Weights of a small image captioner.
Model: 12.4M parameters, encoder arch mlp_mixer, encoder norm layernorm, encoder activation gelu, encoder patch size [4, 4], encoder layers 16, decoder width 192, decoder layers 12, decoder norm layernorm.
Training: ademamix at rate 0.0006, 7400 steps.
Data: trained on simulated stained blood smears, 195000 training examples, 7.3 epochs.
Rows from block 3 of the image encoder of a small image captioner, named by matrix and row number. Rows with one number belong to one neuron. Each number is 128 + 32 x the weight over its row's rms, rounded and kept within 0 to 255. All counts start at 0.
After each neuron's rows are labels from the 100 images, of 14976, where the neuron reaches its highest value: "top examples" is what is common among them. Only what is clearly more common there than usual is listed. The data: simulated stained blood smears. In brackets: how many of the 100.
# fc1: MLP up (encoder.blocks.3.mlp.fc1.weight, 1024x256), inputs 64-127
# fc2: MLP down (encoder.blocks.3.mlp.fc2.weight, 256x1024, transposed), outputs 64-127

fc1.710 [115 122 166 131 173 151 177 115 132 124 136 163 118 137 114 119 165  65 119 159 132 126 116 172  83  93  96 129 129 124 100 200  59 148  81  42 116  80  99 144 126 146 151 125  93 117 214 111 123 181  57 144 154 115 115 161 109 156 110  14 121 149 139 152]
fc2.710 [ 67 134 136 161 186 119 149 127 164  93 189 141 138  75 123  93 138 130 115 156 118 132 162 139 162 114 108 101 133 130 111 136 154 134 148 122 128 118 114  98 168 133  96 177 200  82 103 100 182 119 143 134 161 177 105 161 144 127 166 179 104 177 128 117]
top examples: discs (56); two lobes with orange grains (37)

fc1.761 [ 88 103  98  41 127 130 142  95 114 152 160 137 135 118 158 127  94 118 123 165 167 120  60 120 172 141 153 189 133 129 175 227 123 157 155 118 165  48 123 129  90  97  87 113 143 128 152 136 151 182 127 122  91 129 117 127 145 145  98 112  81 172 121 153]
fc2.761 [118 134 102 132 116 136 176 162 153 201 146 153  32 125 128 135 187  98 156 116 136  76 117 123  93 105 134 148 149 133 161 102 113 128 115  42 154 127 225 149 133 139 123 132 134 156 103 109 122 128 228 139 121 155  96  56 123 103 112 180 129 141  99 137]
top examples: crowded (65); discs (33)

fc1.340 [145 142  99 111  88 124  73 161 128  94 165 142 128 159 124 128 118 142 121 142 129  87 228 125  76 108 146 244 145 126  81 121  91 182 132 142 117  76 117 104 159 213 104  94  99 167 215 127 130 190 105 116 124 119 126 138 110 100 128 129 132 129  81 164]
fc2.340 [ 75 143 114 100 101 103 128 168 126 141 129 204 126 168 198 154 133 136  85 138 170 138 117 120  86 212 101 197 148 100  93  96 181 129 123 170 110 108 121 184 163 111 103 139  97 160 138 118 217 150 161  87 112 123 163 120  63  81 146 144 117 128 101 139]
top examples: target cells (40)

fc1.689 [162 122 116 109 137 177 128 132  96 144 147 143  73 127 140 120 164 139 129 118 136  83 175 159 102 135 134 148 127  90  81 175  87 156 112  71 110  21 144 139 184 160  98 107  62 174 196 127 154 171 142  85 136 178 112 150 155 111 109  87  92 149  96 171]
fc2.689 [107 137 100  85  63 106 190 117 163 170 157 117 147 179 128 139 112 129 142 131 170 183 155  90  50 196  65 141  95  59 124 125 119 143 150 138  56 129  88 125 103 143 121 176 136  68 185 157  97 124 143 117 137 126  82 163 133 122 193 158  98 151 133 143]
top examples: discs (41)

fc1.274 [120 108 150 121 183 121 153 134 159 156 131 182 118 113 132 145 142 148 150 125 117  93  96 147 123 167 152 116 110  95  70 179  78 121 133  63 171 178  78 132 108 132 144 212 190  53 103 158 136 112 144 110 122  95 146  76 210 139  96 184  77 133 116 120]
fc2.274 [189 129 155 115 115 176  73  86 107 128  53 113 135  98 108 146 125 159 114 119  82 135 127 118  68  72 195 111  74  86 155 153 137  65  73 181 120 125 156 146 146 131 146 156 138 177  83 136 121 109 108 122  96  89  69 148 147 166 151 180  92 115 110  81]
top examples: target cells (93); crowded (68)

fc1.165 [155 135  74 127 126 114  63 138  99 158 149 131  99 129 132 149 103 162 128 100 150  96 167 148  85 145 106 207 183 115  78 115 144 163 145 134 157 120 164 115 163 133 129  81 100 186 133 166 138 152 138 116  92 146 125 112  85  74  83 130  97 163  51 132]
fc2.165 [161 137 133  37 123 158  88 112 112 163  63 162 148 177 147 152 127 160 123 107 165 114 148 132  60 132 169 175 150 105 156 165 185  97 109 148 165  92 167 138 169 121 156 138  98 181 159 152 105 105 128  69  75 120 119 131 125 120 133 155  80  81  57  77]
top examples: target cells (37)

fc1.762 [ 84 188 167  82 148 111  98  94 110  76 116 127 159 112 145 109  79  99 175 145 123  95 150  88 101 162  81 112 121 162 149 146 116 156 154 131 103 152  74 157 170 171 152 147 146 133 166 125 124 160  85 139 169 114 124 129  78 160  39  98 175 144 124 115]
fc2.762 [184 124 148 129 146 137 147 168 108 111 152 106 118  74 130 123 100 127 161 134 103 130 101  70 169  43 116  69 150 151 110  74 145 133 105 133 118 180 141 121 103 130 118 129 149 109 112 112 166 107 155 149 100 156 154 154 179 124 147 201 127 190 190 163]
top examples: crowded (79)

fc1.684 [110  90 166 153 122  85 186 156 129 154 125 142 116 122 100 113 152  90 129 176 142 105 104 197 115 138 151 130 117  50 159 135 110 112  63  91 153 109 158 130  95 128 132 172  75  98  85 113 146 106 127 104 119  49  81  97 102 108 110  85  75 157 222 126]
fc2.684 [122  55 142 189 141  97 119 149 150 114 173 135 145 108  93 111 128 168  87 132 126 115 113 147 130 125 168  82 142 110  98 158 119  63 110 193 151 174 125 147  82 101 202 134 112 106  90 161 141  90 112  56 153 126 167  79 156 137 165 129 159 175  93 134]
top examples: discs (66)

fc1.175 [ 67  79 158 110 139 113 150 137 162 139 125  89 148 127 141 111  94 152 150 154 170 107 119 195  74 119 120 186 133 151 150 109 152 128 139 118  91 121 153 110 138 178 130 138  99 150 187 116 124 105 107  85 139  94 115 121  33 134  98  96 120 188 172 171]
fc2.175 [161 108 111 143 142 102 113  88 138  73 145 115 142 109 167 149  73 120 106 139 118 152  95 104 214 102 142 108 117 183 137 152 160 166 158 164 172 117 143  87 109  73 138 137 145 110 122 148 133 105 145 144  82 127 154 133 147 154 125 143 133  88 144 126]
top examples: target cells (69)

fc1.190 [ 91 116 141  94 109  42 140 152 133 129 190  97 194 105 128 139  66 152 136 171 159 113 122 141  27 115 141 200 125 147 146 119 143 139 148 141  82 127  39 129 164 123 104 110 143 156 152 128 130 154  80 129 128  82 110 154  48  68 125 120 164 133 117 127]
fc2.190 [116 111  82 153  80  87  96 171 107 100 147 129 131 135 163 171 121 177 139 120 144 161 110 164 183 124 131 144 199 204 100 123 143 121 150 205 183 133 133 129 136  88 104 131  72 142 126  82 150 112 152 113 153 164 192 148  99 118 158 151  98 140 133 183]
top examples: discs (64)

fc1.96 [100 146  68 120 116 156 112 108  96 148  90 144 159 158 144 128 126  21 129 122 145  93 130 134 120 156 143 102 127 140 181 191 116 162 148 181 160  46 141 145 151 160 105 139 161 123 135 112 136 179 102 178 102  80  88  94 126 159  84  91 137 130  88 120]
fc2.96 [ 81 134  86 105 171 101 115 147 167 182 159  65  99 152 137  80 169 142 151 114 145  87 103 146  68  69 121 112 132 115 155  90 163 144 156 128 137 142 137 176 140 157 113 109 156 153  68 147  84 154 206 165 125 165 145 111 126 100  75 171 180 135 136 117]
top examples: discs (43)

fc1.560 [ 78 119 141  94 141 114 123 158 149  76 175 102 178 133 119 106  96  80 153 162 154 101 159 123  43 163 105  76 114 138 113 155 137 146 118 120  88 124  79 159 131 135  84 151 173 121 111  95 118 197  88 127 148  87  99 152  54 120 145 139 133 136 139 150]
fc2.560 [117 174 141 144 135 142  79 134 120  68 138  99 169 162 111  94  74  87 158 115 123  98 102  96 131  47 157  97 131 153 160  77 161 126 118 195 119  87 120 140 145 178  93 140 170 172 141 114  87 143 111 170  93 134 187 158 119 135  96 132 230 125 151 118]
top examples: crowded (70)

fc1.509 [141 100 194  97 150 111 125 140 120 168 131 133  86 117 158 185 142 146 162 116 114  99 141 112  78 140 122 128 112  79 104 136 139 160 150  61 146 162 168 175 149 173 138 167 126 129 163 167 161 158 122 112 139  99  94 145 158 167 112 104  87 149  65 146]
fc2.509 [121 111 141 146 124 122  51 123 119  99 103 141 232 147  74 157 145 143 142 184 127 145 158  72  79  89 110  92 110  41 100 154 162  78 125 184 107 117  84 169  99 146 176 148 177 133 136 169 111 142 116 169 131 182 147 168 159 155 194 174 163 101  97  82]
top examples: crowded (65); discs (43); target cells (33)

fc1.469 [ 93 105 132 125 116  83 152 138 144 152 144 162 103  84 139 172 140 152  98 132 137 136 165 214 119 122  94 169 151 124 119 156 112 160 170  80 116 121  85 166 160  98  87 103 157  91 138 131 140 143  72 108 198 159 104 180 136 143 158 125 107 152 153 187]
fc2.469 [107 139 113 168 121 154  55 114 142 104 170 153 143 119 161 124 104  97 109 136  80 187 106 111 177 186 140 147 134 189  51 104 149 142 144 175 165 162 115 130 113  90 129 135  89 132 132  64 135 146 133 147  82 147 182 112 107 116 153 115 145  66 123 128]
top examples: crowded (65); crescents (56)

fc1.150 [111  89 174  86 153 107 160 162 117 112 143 161  95 105 107 157 135 134  94 151 153 107 150 158 111 156 169 162 159  69  98 166 102 123  91 110 116 124 112 171 118 139 106 132  91 137 158 129 143 137 108 105 164 117 126 139 132  86 105 107  91 175 129 184]
fc2.150 [143  88 152 197  66 113 216  97 160 112 158 107 153 193  86 119 124  96 108 163 119  98 128 131  77 102 104 114  98  75 139  84 125 122 144 168  72 127  87 114  94 160 144 155 104  97 144 172 104 130 143 100 148  85 114 184 149 129 142 105 161 169 153 101]
top examples: crowded (78)

fc1.322 [160 132 215 141 143  99 126 115 109 157 112 138  78 107 125 149 146 127 158 128 141  86 100 125 126 125 145 201  78 111 143 108  77 139  77 126 134 168 158 129 127 176 148 122 117 132 148 196 172 136 145  80 135  38 144 113 113 116  31  95 103 182 150  93]
fc2.322 [150 104 144  85 106 103 145 140 118 189 121  76 175 198 146 174 168 150 114 124 177 148 118  79  82 136 112 139 162  48 122 122 207 130 126 140 132 198 136 192  97  80 156  79 108 136 123 166  99 135 156 156  85 154 131 161 141  92 158 168 107  90 108 143]
top examples: discs (41); two lobes with orange grains (39)

fc1.593 [113 111 202  80 157 136 170 152 134  78 172 109 167  96 129 107 107 113 118 167 133 143 111  98  61 146 118  70 116 106  84 162 134 125  98 110  92 136  63 167 125 136 100 162 150  97 142 113 135 175  91 131 104 125 115 168  98 146 144 120 132 131 115 149]
fc2.593 [140 161 164 134 152 186  86 129 102  61 136 104 167 141 115 107  79  95 137 134 107 101  87  77 145  78 171  91 133 130 125 100 151  91  84 190 116  90 106 164 133 171  95 161 163 181 156  87 106 130 146 114  64 160 175 139 141 123 135 132 171 141 138 105]
top examples: crowded (65)

fc1.658 [ 90 110 102 189 163  69 193 125 152 112 128 128 122 128 109 140 163  94  93 136 171  93 136 188  80  98 161 158 131 122 104 122 133 153  99 133 140 131 153 145 120 128 133 150 121 160 112 110 117 128 145 121 129  93 113  83  33  71 108 112 101 178 129 108]
fc2.658 [150 123 110  95 132  90 103 117 178 132 145 171 163 152 156  87 183 167 100 135 130  66 139 132  90 150 192 114 165 153 163 133 150 103 123 146 182 115 185 158 173 133 166 118  82 130 116 166 123 108 125  42 116 140 167  99 151 104 139 215 137 103  70  55]
top examples: target cells (46)

fc1.520 [ 76  96 127  68 117  58 152 118 176  94 145  87 160 123  97 148  70 135 147 166 156 139 121 174  59  91 137 163 147 155 159 136 152 124 167 106 101 123 103 105 138 125 110 158 136 140 161 110  95 113  86 111 128  51 101 148  10 132 112  97 140 164 163 144]
fc2.520 [164 117 108 123 109  96  93 127 142  94 119 103 164 114 157 153  87 146 134 134 134 153 114 124 211 102 124 123 154 179 124 119 156 153 166 212 157 124 142 104 117 106 139 125 126 118 135 133 152  97 147 146  95 118 169 118 145 154 129 134 149 115 171 121]
top examples: target cells (83)

fc1.69 [102  95 144  70 140 137 152 152 138 208 131 119 111 128 140 131 117 137 113  96 186 162 192 153  87 141  88 140 140  87  86 103 135 124 180  87  98 146 131 125 120 140 134 129 112 121 122 163 146 123 108 110 172 152  82 115 162 145 114  79  66 142 169 146]
fc2.69 [124 144 140 131 114 129  70  91 119  67 115 151 129  96 153 153 120 120 126 142  85 161  59  86 191 142 105 112  69 159 142 155 164 127 123 134 177 138 130  79  55  65  81 126 194 127 117 118 115  89 137 177  89 124 143 153 157 141 181 171 140 138 103 135]
top examples: discs (38)

fc1.634 [138 140 107 136 131 134 130 120 132 170  90 178 126 109 126 152 167  33 136 130 139 119 112 146 149 169 125 130 108 103 167 176 110 150 105 117 200 196 120 134 125 136 115 141 198  96 106 155 137  92 159 140 123  78 123 108 229  79  84  93 103 137 105 102]
fc2.634 [119 145 127 150 189 170  62 120 119 170 159  75 102  74 130 116 150 148 129 134  85 137  99 117  72  29 217 126 139 117 165 119 139 115  95 178 171 171 119 177 126 133 168 161 174 141  66 144 150 138 170 222 111 158 102 134 151 105 121 158 143 126 103  98]
top examples: target cells (89)